Weights of a small multi-label image tagger.
Model: 7.14M parameters, activation swiglu, patch size [4, 4], layers 6, width 192.
Data: trained on rendered roads seen from a driver's seat, with toy cars, trees and houses, 36250 training examples.
Rows from block 2, named by matrix and row number. Rows with one number belong to one neuron. Each number is 128 + 24 x the weight over its row's rms, rounded and kept within 0 to 255. All counts start at 0. Numbers have three digits each. After the name is the row's rms in percent of the matrix's.
# gate: MLP gate (model.blocks.2.mlp.gate.weight, 384x192), inputs 96-191
# fc1: MLP up (model.blocks.2.mlp.fc1.weight, 384x192), inputs 96-191
# fc2: MLP down (model.blocks.2.mlp.fc2.weight, 192x384, transposed), outputs 96-191
gate.208 101:146109138144140094112098113093151125107146087130117146146149134119108109119147105127079104076156085169102162144141137097156170131129123131132153123169109133158125105160129122105100155054129146113111142090138104164137186118148146161158121160112151142165137176123156114129165125116175137166
fc1.208 096:143173148106180123142117147104134160134103124135155131149143120104099137154139124130158148157109138137137165126117170122149106138121122119108099140134124108080127137102071117139121142166153157126136161128122176153104060124121103108089111157151098116147105101133088094125094098133081098124
fc2.208 090:117129141146128117120123096077128166088126115114116131150150146119077154046118099124115139141122148124116143130109102135108162140130119159141135128161124167140099111145128108116101129153131162146137113113135173132133108128094126102142156112114107145171126113141101145140134146135123067118
gate.209 101:095107119147132094105111134152104148126156110090100139101170124165139139116132104118125091107116148153143114131154138116159156119135136113159112137122118123119145142094119080141101111096154158132127099127081135116162142143119112125108145153143126119133119175113108135173104140149105126099
fc1.209 102:130175116153120128127116139124127141133125129159136156098162127086107097165098148109152121157128151112136071110144178121137168162094076119139144098121147120102148137081116171140133126113118106120105105103097118118139094134117142109163092169155146117137155127090137073124144174140123136122
fc2.209 101:164125092109137123090119085148119138137156114136091144116148155090155121146112152155107138180154086087095172119092137139105150124135138132118158093123108092121112145103122163166151144068139152166173124102133127113106141146138101156127117166165133115099120143144107170110099156104143102147
gate.210 125:171146103119132086101109113139107110103124115111122137134167121132107132138095135146106129126139104161156131152090134136138122047152162088160075160109115156112124144123169083118110130140132134127146109109165128109140145160118086120133127162107145125123135158133156132114083111153122136120
fc1.210 116:163153172119080082137096160152112144096135115089132164123154134118173097151107146175072135155153123148155168097097082107136103110145132124146092114086153127145113147085124138153102138119158125140139130123153109132105119107112110139131120134107145119085122135111108139141091081131106123106
fc2.210 135:116096135132074130171133213141150124143151133158129165145175170110131130120123127171124126104131151134153113147124137140164101147082109096096111084142101087122102153122120110137141126102130099142094097121090180113101143085111153169125122155164132131129122149114079122122135084157137106128
gate.211 108:136130142138163125084163120162143169106113143145135138099132097098129135135120085123175143118085136134151096109148144148100107164139142115140187147161183084129139154128114098128115148121142110148127138135085130126112171124122157120160094122128114146160111207147122126110143119149131080121
fc1.211 109:103126118131154141088117091130128104134127127176112164107142136117113140083055109120126098109128156082148113100140121165083124139106120145132155154138130147131168113120169125146145172100133140110141151140085147091139124108136115135129153120114116156096133182141149139104088122089124093129
fc2.211 111:144166142098112149113121135106134093134119129129089130143126151146068120122088141116156124067112158152149143154111142142103174181134121159103137128119124154112108129130133133112170108134182123139135124141130131104171167109116124133118103159086144135123160166128123090112163140106139155158
gate.212 082:158165132104109136137163146114132158130167118122128132126124125104095114093166149103092143128121065157178107123122113107140142105123149150138116130159198129154113163103122100160140150107164145102169115084127120131145132112099133118118126104147110105137096112148111133102122153138193133091
fc1.212 088:123138143133133142118122153132139147162159122104112100181117129076087117153102102185128119110126170140146155124135145090098073140105137105149121137159145154110096090160137105141111104143114120167130156132150160097139128140123156123154103107155132104158153128079110102122092112122118106111
fc2.212 088:161168120142115131144172108131071121125143144130131114173139114073136115119084119140090119178136091082115144145138111137107115100122139126137160098125127113146121118124116108131098095164085175114159158097200149149131149135131106130143118124170168095165137120141084108112103112142112117155
gate.213 090:156178125108130136103157112147094106133108126147133171145166121106158129109169153145131131184142119100091104110126112103103137139097124115148155112097135104128179135129132164152074164100117122129095118131083116147096142118141125161151123151137102103131143177106089164160121118135153146124
fc1.213 099:135179134140115127134126090129082135148145144121151091112096055112103141113114129097124112124103110103124154156146126098127131100173134095161118127141116151109142165122106140159155139164136156121156115134138090109140063145138154146170163118139110111146135136068146114089147162119103129146
fc2.213 107:117134165118097089156116111129137135106135125122098086116149121114102138143165139162112144167136134146121131146096134104161164064175143110135113143173097089137147127120168139122147104160141154102144113147135119128124120130159117118148166124116136097150149118119138134114135122130122134153
gate.214 141:125150085159139123154120152109170124137150123149130153122103107144108139162133119135127123133147099109116096151111090165135097064085126100114130103134113095159122144105106136128135160146139165132145127115124106101149112136140104130163134128148174117160141126109126176146101127141151128150
fc1.214 124:131116128156133155127132122137149141182150182149155080129116117179145110144130120122097057104137125090082108135173155148114104153112130112116126159107146142079094132147090150144162107093161159148100136115132118071104108125126109101140135111146105074124126121136065121112104152144134150122
fc2.214 123:138118134158092156097137170074133123115159178103117109144132127159121152150136150140147077114123145137092106096084127105129126123096168118131102132140144123159133099173131149086143121109120114118123071122188101107148135105121127123136122107137128137150129173133161144127146158145123104140
gate.215 142:107167113116125126163167154140138142131119155124164145138142161109139170136150103101114130100116117119132134154112142148105105159110145123139098086134115115093081118156141149110124141117139109137140117166119114110156132141125132112102149098157132123153187170113139080118129182125159130120
fc1.215 137:135118108155116126090079089140120146100104095108094098097106073106089076101154159172108178132159165111152143106119106130131198118119113111146150162152104117149186148121111100147112141097130153119112120094124153146103139139159135137115106162091109131109114110138103160146138131130125139123
fc2.215 160:118139095093169159107118143143096101152110132142120138168131127167104148098141125139140178114126120137109136146125113144073161112162097157122093159143109126129114102112117124114155126094136155101169100132149169171121100142135098094148101130092136137114107111139096127114083143097139163106
gate.216 086:112170109068120149127119156118088147111092092129100082124131103118126133145168122128142111141129092122150123132116121124121112118105155098174158106087180109144167134107128163118111149129130153097156113163151144146099144106129129126105124101124093136159155145127139108146134114162145138125
fc1.216 092:108142136098098126105125189121146134144137097088138074148148083069128161165157131113110139171124121098126174137097176087142122139169137103126124191125122100115140094113150130141116133151137113126104124159135143121121138109093099116129073107160147162130110127130151096142165171152122160114
fc2.216 087:160119120098083115164141126158153121131130112159089143136162157107121138099177125126109114122144143079147164151098120123133118125085143123102120117136118116123111112142145123084098134112157138107092122151110110118129123124114160189111108137155129143142127101120130132144077123147100137080